A small image classifier, trained from scratch.
Model: arch resnet, norm groupnorm, activation silu, widths [80, 112, 176].
Training: 5000 steps, held-out accuracy 100%.
Data: trained on simulated stained blood smears, 97500 training examples, 13.1 epochs.
Rows from block 3 of a small image classifier, named by matrix and row number. Rows with one number belong to one channel. Each number is 128 + 32 x the weight over its row's rms, rounded and kept within 0 to 255. All counts start at 0.
After each channel's rows are labels from the 100 images, of 14848, where the channel reaches its highest value: "top examples" is what is common among them. Only what is clearly more common there than usual is listed. The data: simulated stained blood smears.
# convs0: first 3x3 conv (model.blocks.3.convs.0.weight, 112x112x3x3, each kernel summed), inputs 0-111
# convs1: second 3x3 conv (model.blocks.3.convs.1.weight, 112x112x3x3, transposed, each kernel summed), outputs 0-111

convs0.91 [123 118 150 111 114 143 128 108 116 121 120  86 141 100 112 184  73 146  85 141 126  77  91 105 143 124 158 138  82  78  83 131 119 195 142 121 144 112 164  87 132 113 145 127 158 161 163 111 153  88 138 152 130 113 171 128 132 110 103  96  89 114 199 114  83  49 127 109 126 118 130 107  98 142 130  53 117 157 152 114 122  71  92 118 128 136  39 139 132 140 119 173 155 216 138 110 108 118 128 157 144 183 129 169 129 121 116 181 156 176 175 208]
convs1.91 [ 92 136  93 146 126  82 129 129 161 148 189  87 133 153 122 149 191 134 137 152 104 220 122 166 130 158 152 197 169 160 108 131 112 137  85 103  77  90 177  92 123 100 160 110 140  98 117 117 119 146  86  91 157  90 107 138 124 177 130 120 173 174 167 175 158 153 134 102  67 184 133 171 128 140 116 203 112 104 122  97 111  72 104 126 145 109  62  71 111 112  50 146 115 144 157 157 117 113 143 134 154 151 141 135 149 130 153 176 136 116 147 151]
top examples: dark grains

convs0.85 [160  63 160 159 117 145  68 146  95 138  68 210  97 135 189 149 117  97 109 128 148 139  52 145 170  94 126 139 131 152 121 179 138 110 145 160 158 130 168 145 115 125 135 132 147 155 105 144 158 109 148  88 159 133 153 182 144 123 144 121 124 104 132 116 129  81  86 133 126 124 158  81 154  91 140  96 111 137  80 130  94 129 144 118 166 100 144 102 194 150 144 151 139 167 133 163 118 157 131  62 175  90  97  61 196 154  46 117  76 135 158 146]
convs1.85 [137 149 186 109 163 142  97 114 136 143  92 226 153 106 123 167 144 139 167 152 149 123 132 167 211  91 125 116 138 104 135  86 106 100 158 122 141 123 143 130 101 144 198 107  46 137 113 159  80 143  90 133  88 163  66 124 124 123 104 124  85 138 140  47 123 141 141  69 109 128 138 163 150 138  94 148  62 160 110 145 136 157 194 138 143  94 164  96 152 176  98 108 164 114 123  97 165 112 103 104 142 121 151 118 128 135 124  93 121  59  99 170]
top examples: band-shaped nucleus; kidney-shaped nucleus

convs0.16 [105 106 174 140 153 142 122  92 123 145 147 101  47 153 127  80 123 185 166 178 135 144  88  79 102 139 100 140 146 139  64 145 117  93  90 102  98  86 160 120 151 109 138 191 144  83 152 138 136 153 158 192 147 109 151 125 138 142 189 111 120  51 202 105 118 110 115 159 134 187  84 131  84 187 145 135 114  99 141 128 155 148 122 142 121 138 127 115 191 111 150 100  89 118 114 138 133 123 135  86 158 138 115 118 138 149 195  62  99 109  60 142]
convs1.16 [ 84 100 161 129 130  83 136  90 136 104 165 148 119 122 147 153 124 103 152 168 149 112 161 134 177 140 133 126 160 119 138 143  90 117  93 129 172 123 216  72 146 108 145 120 100 166  86 110 145 116 159 189  96 100  90 113 140 199 126  84 135  74 191 154  70 152 152 128 177 173 120 197 164 112 102 178 152 144 109 161 149 134  46  86 139 143  51 140 148 145 117 160 118 161  69 136 112 161 145 154 110 132 118 128 112  88 160 102 138 120  87 135]
top examples: dark grains

convs0.54 [119 165 157 124 142 132 124 155 111 216  93 117  97 128 144  96  90 111 157 201 126 111 159  90 138 141 108 202 170 110 133 129 137 139 121 141 164 105  92 108 123  62 129  53 152 100 126 148 108  98  92 146 156 145  90 157 152  55 158 130 100 153 162 151 170 128 114  78 166 157 108 115 151 167  89 190 131 169 160 126 135 117 149 188 121 145  89 121 131  76 150 109 103 123 138 129 138 111 111 128 169  97 104 113 230  79 184 149 120 118 136 109]
convs1.54 [112 167 103  99 170 213 158  83  94 119 118 128 111 122 157 167 174 128 103 157  83 127 101 132 166 105 131 148  84 146 130 126 157 112 126 192 123 132 113 137 147 122 107 204 115 107 111 130  72 106 150 140  52 191 101 145 195  93  81 175 123 146 128 103 104 105  64 131 178 141 103 104 179 101 105 135 125 133 127 107 193 131 133 127 112 118 170 162 171 112 178 110 128 124 145 150 150 133 111 107 120 133 169 112  37 170 175 107 152 144 168 141]
top examples: round nucleus

convs0.20 [151 102 121 124 172 128 126 120 111  82 133 101  91 106 134 130 168 175 148 140 152 100 157 101 102 128 140 124  93 127 125 231 184 152 109 148 141 177 144 103 168 139  91 128 131  88 110 130 133 169 174 164 155  98 202  59 123 144  90 181  84  74 133 100  76 155 171 130 113 131 123 101 190  96 100 118 186 152 103  92 151  89 128 142 134 113  64 189 127 155 107  79 144 106 145  78 147 157 105 115  85 119 122  99 111 117 122 186 111 163  97 128]
convs1.20 [166  75 127 104 120  89 131 201  74 125  75 140 113 143 144 136 136 115 165 129 215 139 142 142 143 122  76 116 148 192 167 141  87 123  90 148 139  97 152  84 138 124 111 165 177  62 120 103 168 156 107 110 156 127 128 130 156  76 132 113 187  93 118 101 110 124  86 174 125 127  65 136 119 111 137 151 139 187 133  99 112 123 105 116  94  63  83  99  96 139 136  39 105 116 110 153 106 136 156  97 170  94 156 118 140 112  85 161 177 165 147 115]
top examples: small spheres; no large cell

convs0.108 [127 115 128 117  87 153 134 151  89 154 161  82 187 187 149 121 115 117 199 121 172 168 132 147 114 114 148  91 105 156 101 142 138  90  99  73 133  78  78 117  91 150 139 142  86  65  94 100 110 108  90 109 153 123 121 116 145  99 201 149 144 177 135 124 127 151 165 135 153 104 137 174 131  83 136 112 130 176 114  74 121 107 127 110 152  69 169 226 123 122 151 171  84 131 146 105 150 139 192 170 205 124 132 114 139  81 154 121 143 152 115 113]
convs1.108 [103 102  74 101 106  75 143  97 144 113 196  86  74 154  48 153 130 117 100 152 104 187 118 197 138 157 155 130 173  77  72 106 102 122 115  82 166  77  95 140 160 166 161 173 104 149 135 136 205 120  84 152 112 133 122 124 128 143  55 150 109 180  74 133 155 110  92 116 152 153 132 136 149 114 160 157 115 102 148 158 103 131 176  88 122 149 140 163 161 157 161 172  89 119 115 108 141 143 132  94 128 163 147 183 124 162 107 123 125 132 114  85]
top examples: small spheres; no large cell

convs0.33 [119 152 133  78 152 103 134 137 182 134 106 112 148 157  84 121 152 128  83 123 143  68 198  49 117 182 159 151  82 120 140 148 118 121 153 116  87 176  77 112  70  90  73  83 151 169 185 137 113 178 150 105 157  90 164  98 115 110 158 116 163 167  58  88  77 115 112  96 136 162 121 193 125 125 144  94 129 169 137  86 120 118 179 111 123  89 140 184 122 154  94 113 105  88 111 118  90 103 128  91 151 131 154 154 104 111 110 165 153 152 114 129]
convs1.33 [ 79 206 166 173  59 110 196  83 166 149 175 105 118 123  76 149 104 120 180  85  96 133 106 158 140 100 156  97 113 140 146 157 131 103 123 100 143 159 161 167 132 139 119 127  89  99 116 127 124 188 135 169  77  99 135 106 115 113 138 100 129 175 144 190 201  92 173  98 143 143 158 118 168 165 137 155 122 135 161 212 148  90 169  87 125 132 102 143 137 102 135  79 131 139 139  87 135 147 131 152 131 113 129 106 148 186  94 103  76 165 113 111]
top examples: ovals; small spheres

convs0.100 [130 114 185 135  95 164 158  96 112 132  80 191 110  94 161 161 181 168 143  85 175 151 158 129  98 102  82 164 170 119 141 166 118 161 144 138 184 167 113 160  84 148 140 105 147 125 138 110 161 101  97 102 163  58 107 147 115  88 118  87  89 131 166 129  86 124 121 172 163 133 126  92 122 100  91 116 102 158 115 116 123 181 137  80  99 102 183 104 133 153 113 157 121 144 143 103 152 143 243  61 140 155 119  95 143 106 133  96 179  93 122 109]
convs1.100 [ 95 158 166 139 103  86  76 169 141 140 102 116  75  99 188 151 170 129 203  85  67 106 170 224 119  90 138  98 136  75 154  98 131 121 145 100 106  96 132 106  97 132 172 127 107 149 165 125 102  97 182 125 105 154 111 139  96 129  94  63 135 166 130 159 157 188 119  53 131 123 133 129 156 104  98 111 120 103 121 171 176  83 137 120 122 136 149 130 113 145 133 129 149 130 100 125 160 133 204 112 189 119  84 139 127 146 153 166 106 111 130  79]
top examples: kidney-shaped nucleus

convs0.64 [132 129 116 130 132 102  19 121 100 148  84  84 119  84  97  97  60 141 179  42 151 165  90 112 117 109 135 111 110 110  89 190 165 146  91 149 135  76 139 156 102 179 123 159 100 129  80 110 133 129 135 116 125 153 134 126  85 156 156 107 135 104 134 125 109 143 103 141 138 112 160  76 106 104 113  91 137 110 117 190 115 142 106 145  67  85 137 151 107 183 111 132 124 194 146  85 178  84  83 131 107 137 155 178  97 114 149 191 152 109 145 150]
convs1.64 [147 171 149 167 141 155 108 138 200  99 142 110 130 146 185  90  54 148 162  97 164 129 111 114 191 123 155 127  95  88 128 120  94 132 147  74 101 128  95 164 111 159 135  91 109 136 163 126 126 144 117 111 147 119 171  75 100 148 107 134 157 102  66 179 102 120 152 114 135 169 116  49 128 117 130  74 113 138  88 118 144  60 145 113  75 133  84 182 192  89 120 129  69 158 117 161  89 144 172 156 118 111 190 149 109  95 121 168 148 132  88 133]
top examples: small spheres; round nucleus

convs0.29 [172 145  74 162 135 131 116  92 207 126  93  88 119 139 126 122 145 226  97 161 136 146 155 148 116 117 109  70 133 140  91 105 161  94 102 132  97 152 183 115 144 165 163  81  92 199 116 122 104 161 109  78 143 149 135 162 151 101 154  91 162 156 199 129 135 122 128  92 165 132 135  98 125 126 127 177 187 140 120 135 120 128 108 129 138 138 146 127 128 126 212 139 179 201 117 116 119  82 198 155 116 108 126 119 138 178 144 133  98 144  75 153]
convs1.29 [190 116  66 133 164 120  95 112  56 126 111 141  72 127 206 120 150 107 119 159 160 169 113 148 137 133 114 144 141 136  91 158 156 124 128 136 155  98 218 155 106 172 151 116 108 125  77 107 123 153  87 156  95 121  72 152  92 163 139 144 161 133 172 114 141 179 100  86 129 120 134 120  99 116 179 103 154 142 198 161 101 172 140  83 142 115 144 120 142 133 155 144 142 150 136 162 131 165 139 157 124 138 144 169 138  75 191  71  67  95  74 168]
top examples: small spheres; kidney-shaped nucleus

convs0.17 [ 96 125 121 140 107 131  70  83  87 112 135 165 124 143 146 167 148 147 115 152 163 127 131  63 113 139 133 129 127 154 168 130 157 153 194 152 115 109 116 159 103 119 165  97 156 103 116  99  67 125 134 105 156 127 171 124 131 124  81 117 181 192  41 128 134 190 131 190 112 162 150 110 145  99 137 146  83 125 133 136  98 166 131 107  76 117 194 149  88 113 125 132  88 157 135 117 166 141 143 104 147  72  48 144  68 151 159  49 175 109 128 159]
convs1.17 [102  72  96 112 158  88 133 105 103 153  84 135  96 182 135 161 120 102 164 124 106 158 148 145 130 217  96 128 141 137 136 162 155 107  76 198 170 117 126 125 117 146 112 132 184 102 114  73 148 174 116 121 185 123 181 149 105  75 120  98 159 144 102 174 115 144 130  83 134 133 169 138 147 124  66 123 118 118 146 118 104 134 181 143 147 134 223 148 149  73 161 111 143 138 114  68 144 167 139 126 145 103 108 117 140 138 181  96  41 157 120 118]
top examples: round nucleus

convs0.18 [200 147  92  88 145 165 113  29  94 112 182 132  98 107 120 136 215 115 154 105 162 167 109  78 129 122 137 160  83 110 119 155 142 168 136  95 109 153 129 180 127 136 105 140 123 129 123 150 109 153 107 107 177  89 171 182 156 110  95 111 163 152  75 150 159 118 126 194 205 140 148 165 127  80 111 142 172 175 130 138  86 160 143 173 116 105 122 119 123 118 123 122 115 119 133 142  79 114 157  69 184 147 119 169 128 129 153  82  89 130 138 155]
convs1.18 [132  96 156 180  88 114 141 167 150 193 152 176 165 138 133 144 129 115  88 102  83 117  99 104 139 111 164 133 178 125 151 154 198 164 137 109 146  79 171 102  74 147 117 142 141 128 141 140  98 155 127 112 149 111 110 121 109 171 136 151 122 111  95 138 123  38 133  87 201 135 114 126  38 202 104 171 144 127 168 121  97 135  47  97 139 127 115 124 150  78 160 105 109 128 144 127  55 130 112 176 135 167  96 122 151 163 106 115 114 166  99 127]
top examples: ovals; two lobes with orange grains

convs0.0 [116  98 183 130 143 109  55 109 146 136 103 144  90  73 168 135 154 101 149 161 166 119  80  99 143 102 126 145 183 134 144  94 117 117  81 123 167  91 211 143 131 110 101 120 224  91 167 119 114 142 133 112  81  99 127 157 131  64 132  80 117 139 164 116 156 159 187 133 162 119 117 141 151 127 167 159  81 167 125 112 126  65 108 131 147 135  97  83 129 123 136 165 130 120 170 132 174 133 217 125 190  81 119 108 119 146 130 137 145  83 101 107]
convs1.0 [144  78 117  95 135 169  99 142 113 168 109 146 133 154 111 144 124 128 105 175 143 116 202  92 102 142 154  82 151 142 142 125 133 160 129  87 105 105 225  95 119  86 167 123  95 109 144  98  74  78 143 144 152  84  43 143  92 175 147  88 133  71 120 152 149 119  94  76 159 111 141 115 157 117  85 118 135 135  73 138 129  99 108 112 111 149 147  69  92 136  52 118  96  73  91 133 162 122 153 120 126 189 112 171 124 128 163  93 147  77 125 142]
top examples: two lobes with orange grains

convs0.19 [162 146 134 141 147 129 140 157 180 162 140 145 151 168 117 136 180 178 104 112 141 110  99 126 123 175 197 127 172 151 111  73 106 165  93 117 109 105 164  97 178 214 144 138 161  92 117 133 152 120 173 108 152 148  97 221 132  89 140  82  84 146 161  83 188  98 141 120 167 163 121 121 148 136 119  98 116 120 155 141  81 128 138 135 109 109  93 112 127 161  76 130 157 219 116  92 136  91 143 109 144 127  77  98  89 153 133  86 126  67 123 145]
convs1.19 [138 122 128 116 147  69 117  97 102 149 194 112  95 148 167 161 112 106 102 159 160 182 171 156 166 150 115  62 139 136 129  65  90  97 138 131  65 121 153 147  81 176  94  78 131 131  52  89 162 149 120 124 112 125  64 131 147 153 168 134 200 131 169 138 132  89 132 145 142 149 178 172 163 131 113 167 150 132 148 107  82 138 164 130 102 160  96 157 147 109 169 112 216 187 110 124 118 126  72  92 125 118 121 155 151 153 134 139 119 130 111  90]
top examples: two lobes with orange grains

convs0.59 [110 165 113  57 143 152 117  84 119 134 136 130 161 151  96 146 115 119 117 128 225  92  89 110 114 122 115 111  32  84 150 133 139 170 141  92 129 117  90 194 111 110 140 106 116 111 186 122 160  79 161 121 121  97 167 155 108 138  93 117  92 101 138 102 150 140 127 110 134 170 106 129 152 135 142 185 132 129 152 109 135 201 104 136 118  80 105  99 148 198 147  93 117 144 135 135 133 103 114 159 122  51 117  65 155 136 159 165  72  90 188 157]
convs1.59 [164 124  94 114 119 143 166 150 134 113 104 188 142  95 165 186 135 145 179 133 176 113 137  98  69  98 163 139  75 118 189 176  86  98 110  30 192 181  98 121 127 131 116 151 148 101  84  93 157 160 132  73  87 177 109 159 110 164 116 103 133 126 135 111 120 135 132 104 135  94 181 110 198 162 156 123 176 123  83 122 105 124 157 154 134 117  80 133 152 103 113 122 166 134 143 134 112 106 141 155 119 168  72 146 119 114 148 130 207  97 111 148]
top examples: round nucleus

convs0.39 [117 145  70 135 128 183  84 111 106 122 103 109  82 103 192 102 124 101 159 244  82 101 112 122 104 115 148 134  34 101 122 132 136 161 159 144  74 140 135 114 129 120 113 156 110 135 129 124 120 107 101 147  94 138 131  46 111  99 140 130 107 135 164  74 125 128  88 164 122 167 145 149  88 119  73 103 103 114  55 138 124 139  84 114 100 114 167 104  86 136 131 103 100  63 148  72  87 138 159 156 155 102 154 182 122 149  90 104 114 112 131 126]
convs1.39 [114 122 105 140  90 160  94 142 118 105 132  80 135 119 185 169 138 115 163 215 102  35 135 135  88  94 150 152 133 118 142 107 108 124  95 124 119 118 150 137 162  72 162 151 131 128 121  74 183 149 168 120 125 121 185 105 159 152 101 124 133  69 152 157 132 103 169 140 138  71 103  85 113 122 135 207  95  93 152  85 106 174 122  89 154  95  62 182 186 159 139 105 131 141  84 124 100 109 163 113  69  98 123 127 116 133 118 104 147  70 135 139]
top examples: dark grains

convs0.4 [156 181 188 167 109 174 167 101 129 159  77 144 164  76 102 147  83 161 104 174  89 110 127 133 109 111 140 115 110 112 126 134 147 138 152 144 181 143 153 183 114 111 122 111 198  93  71 109  52 191 109 106 177 122 208  51 121  78  79 136 134  84 139 142  93 155 126 108 125  86  89 148 117 115 172 152 100 143 153 134 129 149  94 130 136 125 106 121  88 153  87 137 121  95  82 164  91 147 156 121 145 173 141 155 171 117 102 134 169 130 139 106]
convs1.4 [113 146 126 134 146 146 124 163 126 129 129 110  70 127  93 141 126  91  72 197  89  91  70  94  80 133 156 107 148 156 109 123 106 101 113 106 114 114 175 161  95 136 108 151 208  95 156  63 123 134 144 123 100 174 211 112 117 176 148  98 119 104 125  90  94 122 124 166 146 152  61 106  49 137  54 127 145 125 118 175 148 151 121 122 189 134 176  95 114 148  68 155  78 108 160 123 130  98 123 113 132  46 140 130 122 123 129 114 129 139 112 112]
top examples: round nucleus

convs0.25 [156 111 117 122 153 158 132  87 124 132 118  90 118  99 165  76 157 109 121 101 128 158 114 129 180 101 155 107 113 102 122 121 116 108  79 127 123 193 169 179 160 124 127 122 117 179  55 109 120 116 173 100  95 149 183 126 163 126 177 160 206 157 123 164 184 128 125  68 128 215 109 127  85 139 203 113 104 130 153 194 122 127  94  91 135 160 115 149  77 155 184 112 132 112 133 121 143 114  92  62 176 129 161 127 129 129  96 142  99  97  94 134]
convs1.25 [124 106  91 148 182 116 174 126 140 104 120 110 111 130 125 136  97 175 117 178 189 136 142 114 150  96 110 101 144 120 124 153 153 102 121 128 137  82 108 114 150 148 158  51 127 119 170 187 118 122  93 102 171 138 145 124 116  81 127 176  55 128  80 152 139 159 119 148  81 144  67 183 160 146 122 171  84 130 132 122 104 137 176 159 183 160  79 136 161 118 134 199 134  97 130 183 148 148  69 115  89 112 202 152 152 112 111 164 139 121 160  56]
top examples: round nucleus; two lobes with orange grains

convs0.101 [169 130 118 130 159  84 110 105 172 161 121 177 158 105 157 150 138 195 135 139 170 157 154 140 123 127 128 139 150 149  81 101  35 140 101 113 223  90 158 147 102  98  80 152 149  65 112 159 168 129 168 101 155 135 145 194  80 140 111 103 148  95 117 128 174 113 122 153 212  93 128 145 138 127 179 113 115 138 123 126  86 180 114 147 107  94 159  75  56 101 124 101 140 137 135 160 173  99 164  98 153 145 153 133 146 117 172 126 126 125 140 100]
convs1.101 [115 147 115  87 187 154 122 163 122  92  76 138  83 133 132 137 123 105  61 146 137 132 155 107  97 185 133 190 174 159 168 172  92  97 134 116 117  87 135 133  85 145 114 189 178 137 154 152 163  88 133  72 114 138  83 168 130  85 140 148 131  99 122 163 119 160  93 145 131 127 163 153 150 167 145 131 134 128 192  60 198 163  97 185 119 191 189 116 176 121  89 163 166  84 136 126 110 128  96 144 167  93 114 110 109 106 151 138 107 169 108 120]
top examples: kidney-shaped nucleus

convs0.40 [ 77 114 126 112 109 136 137  78 114 113 111 178 123 109  81 145 153 141 146 180 101 109 129 148 117 148 100 126 122  81 136 122 165 130  72 110 139  93 129  97  81 219 130 156 150 135 113  65  30 145 147 142 153 140 122 103  98  57 122 156 110  63 124 123 111 119 162  94  48 105  91 135 146  83  74  99 145  85 156 110 116 155  97 123 103  89 145 117 106 108 102 115 102 186 146 137  80 141  72 115 125 190 152 145 144  86 132 122 159 148 133  81]
convs1.40 [134 145 143 134  89 151 113 130 119 134 155 148 133  87  87 142 123 177 142 120 127 159 191 123  76 151 101 112 122 107 136 122 130 126 152 125 117  72  44 104 136 242 151 125 160  85 123 108 155 155 129  95  96 135 161 107 203 129 123 109 140  36 143 110 166 170 131 102  79 121 109 109 130 153 110  71 130 106 113  97 111  97 146  88  91 129  83 149 120 170  35 146  83 114 156 107  87 169 106 119 184 130 150 140 169 104 132 130 142 107  99 118]
top examples: kidney-shaped nucleus

convs0.10 [ 91 130  88 172 140 116 103  94 204 165 106 185 127 107 127 167 158 177 159 137 105 140 132  82 134  89  83 175 174 151 139 187 130 132  93 120  99 117 102 130 155 105 105 127 193  53 114 102 139 148 116  85 128 161  90  86 124  98 120  88 117 107 179  93  65 128 181 108 112 113 117 140 142 176 167 116 149 131 148 101 159 106 178 112 162 113 113 131 150 134 144 153 110 158 197 123 129 137 234 130 163 129 112  81 101 144 122 140 165 134 163 157]
convs1.10 [125 121  59  96 116 124 101 148  68 118 137 177  77 107  76 154 120 122 148 158 142 146 160 168 117 153 114 118 136 158 119 114 132  94 131 133  86 146 106  72 184 147 143 107 152 150  89 107 102 121 161 118  50 179  53 120 132 127  65 111 122 140 222 114  85  85 111 107 136 146  42  93 161 133 158 100  74 127 135 121 124 130  82 151 138 105 135 140 144 112  91 100 107 129 106 157 148 150 180 145 129 172 134  66 113 155 147  97 128  83  91  90]
top examples: two lobes with orange grains

convs0.80 [131 100 160 178  94  49 133 123 134 120 142 106 175 160 141 197 112 116  78 128  92 147 116 171 105 166 123 170 112  72 137  94 142 156 150 110 141 102 142 148 177 101 114 147 152  91 153 104  87 163 179 138 159 111 165 102 186 117 126 111 178 139 155 115  55 160  96 129 117 130 180 206 126 118 143 116 151 129 151  99 143  66  93  89 145 182  84  64 119 160 205 128 139 157 178 118 173 104 160 108 163 130 123 155 138 117 133 135 141 104 109 138]
convs1.80 [154 192 134  97 102  73 139 145  96 153 120 151 116 106 178 112 146 136 171 123  65 194  70 124 149 176 196  77 147 161 158 169 108  93 147 113 133  91 111 169  94 163 155 114 134  88 139 120 121 145 121  94  97 128 107 133 143 135 192 136  58 207 158 163 144  83 120 102  97  99 108  95  97 127 112 106 113  86  95 126 105 143 133 159 205 159 132 129 114  79 100 164 108 119 143 110 128 190 134 141 100 159 101 112 130 123 116 184 156 187 128 133]
top examples: two lobes with orange grains

convs0.41 [121 134 115  99  57 111 130 168 185 181 105  89 126 122 148 141  70 160  70 156 133 130 130 114  97  80 146 124 200 116 148 132  76 154  97  89 116 124 129 192 120  99 100 167 128 140  96 163 139 144 119 128 156 112  73 172 161 136 103 110 128 117 129 160 139 139 188 144 106 122 161 159 190 115  73 105 153 171 166 119 188 127 160 119 204 142 199 101  89 154 159 101 154 169 138 141 140 112 137 132 118  97 137 138  86  92 116 146 124 168  71  73]
convs1.41 [173 180 128 149  70 134 129  97  47  89  99 120  81 142  86 167 180 111 102 134  89  88 111 147 207 103 136 165 143  86  85 173 129 162 103 122 139  98 133 129 105 148  99 120 122 159 116  90 134 156 126 136 123 105 107 127 130  80  98 127 121 159 116 152 117 166  64 161  77 139  57 183 134 150 110 129 113 149  97  48  99 125 122 113 109 113 177 158 132  92 151 137 136 133 136  76 147 147 151 142 108  92 175  60 168 128 130 186 125 185 154 129]
top examples: ovals

convs0.74 [ 57 119 138 122  99 185 134 145 112  51 158 191 126  92  78 141 105 173 126 125 121 149  76 159 157 139  94 167 140 101 178 134 204 140  61 160 135 150 109 110 123  87 106 126 128 155 162 176 102 113 124 201 152  89 132  98 124 161 154 105 125 208  93 169 114  85 136 193 154 110 123 192 109 131 106 113 101  97 104  94 124 142  95 182 167 134 128 131 117 163 112 111 130 172 121 142 168 145 101 163 143 123 175 175 127 150 136 111 143 149 108 116]
convs1.74 [136 145 115 114 111 181 145 154 108  58 217 114 133 138 188 146 118 111  84 145 104 115 175 114 120  92  88 139 154 130 188 145 173  88 137  99 124 156 135  61 124 115 177 118 118  83 123 109 152 128 136 194 125  98 189  98 129 186 164 159 142 190 118  82 107  46  89 137 151 123  81 155 124 113  46  91 130 146 143 114 141 110 130 101 133 161 114 131 114 134 120 127 120 110 121  85 121 129 155 114 179 188  98 115  96  89 124 123  87  96 172 134]
top examples: kidney-shaped nucleus

convs0.78 [168  99 126 102 133 122  95 133 132 119 140 164  89 142 170 136 156 141 161 120 119 138 157 114  92 126 110 105 161 107 160 175 106 198 126 148 178 182 106  99 153 126  54 132 154  98 110 154 103 120  92 112 118 105 166 118 134 155 102 146 178 165 154 169 127 162 168 111  75 120  97 106  95  96 183 130 141 155 124 126 108 152 106  99 107 146 134  80 155 142 207 109  95 158 255 153 157 188 200 121 150 133  94  95 113 132 136  86 138 161 144 126]
convs1.78 [118 129  77  90 173  98 141 164 129 112 164 144 135 172 138  97 120  75 121  79 129 122 131 104 137 133 102 143  92  86 170 124 111 145 146 143  41 155 137  73 157 140 124  80 135  83  90  89  40 183 162 104 102 198 102 152  84 109 115 150 102 147 124  83 118  90  95  71  92 142 157 111 109 118  80 113 144 124 138 125 165 158 101 131 149  81 159 124 114 209  99 109 168 119 128  80 101 136 154  88 123 126 139 107 153 125 152 129 181  89  71 108]
top examples: band-shaped nucleus

convs0.89 [124 138 133  97 160 110 156 105 199  98 113  97 138 155 119 136 105 114  92 175 172 114 179  99 183 142 157 133 150  77 193 113 175 158 103 192  84 120  92 151 143 133 127  99 143 132 135 167 104 144 100 113 154 162 140  51  85 108 149  93  96 160 133 148 137 108 149  94 137 181 141 146 136 104 123  95 106 151 165 112 102 123  34  84  71 203 108  78 140 107 127 111 121  94 114  93 188  95 160  92  90  98 137 123  92 114 155  87 146 119 134 111]
convs1.89 [148 125 120 147  42 159 103  55 101  74 160 100 145 184 136 189 124  76  94 166  98 133  76 162 150 113  64  80 122 116 100 126 160 129  81 153 122 101 142 146 114 102 123 121 125 128 117 141  90 117 200 121 148  71 176 141 119 164 178 115  93 175 145 154  83 119 140 133 163 180 109 112  88 138 152 161 119 132 193 128 133 167 137 180 122 131 173 135 106 154 131 166 140 133 101 166 118 113 119 178 148 107 118 127 164 129  53 134  92 102 132  83]
top examples: ovals; teardrops

convs0.21 [173 161  98 142 138 166 141 105 174 205 160 174 113 112 146 116 122 117 132 154  61  88 105  97 127  53  82 148 107 118 127 148 144 172 120 108 129 135 157 145 150 125 125 129 140 157  93 136 174 140  57 132 163  85 156 100 143 115 127 157 163  90 169 109 135 123 112  99 130 185 220 107  60 104  82 173 169 117 168 120 117 159 144 108 156 138  96  94 161 105  95 168  66 101 124 108  90 149 106 125 111 101 118  69 116  97 137 112 181 145 150 172]
convs1.21 [ 52  97 116  97 119 134 101  70 103 152 156  95 123  94 147 125 133 157 169 112 164  99 144 163 107  93 116 166 126 158 139  85 131  87 161 160  81  71 108 186 161  97 138  62 110 141 174 118 116 153 151 102 103 131 119 130 146 117  64 119  92 104 116 132 109 138 161 116 174  57 196  99  87 205 163  88 177  63 143 165  76  92 153 129 111 122 121 139 141 118  84 120  98 143 131 119 163 152 122  82 120 112 168 177 117 136 158 159 154 158 135 138]
top examples: kidney-shaped nucleus

convs0.60 [ 93 132 147 154  81  87 114 163  88 112  99 128 131 154  75 139 155 153 138  32 167 151  99  99 150 129 109 160 177 122 132 126  92  96 145 118 122 102 146 132 135 188 168 114 116 152 132  55 140  78 115 161 101 132 116 121 107 141 103 124  27 100 139 108 128 115 114 103 146 130 153 132  72  91 100 135 126  72 213 133 130  77 147 145 148  90 108  98  89 137 134 146 123 163 144 176 148  75 132 158 170  92 198 152 121 147 146  59 107 137 152 136]
convs1.60 [127 159 150 113 121 134 152 183 126 108  58 131 152 152 198  82 172 141 119 135  95 118  98 154 189 145 170  49 159 102  82 122 141 149 109 117 127 178 137 147 140 121 194 165 134 136 128 152  82 105 163  79 170 172  88 176 135 109 118 105 135 169 169 194  86 115 170 104 177  61 106 103 114 142 108 122 138 154 115 105 168 154 127 136 143 150 116 131 139  71 130 136 126 163 147 149 143 137 116 100 138 157  61 108 150 100 164 109  56  99 167 155]
top examples: two lobes with orange grains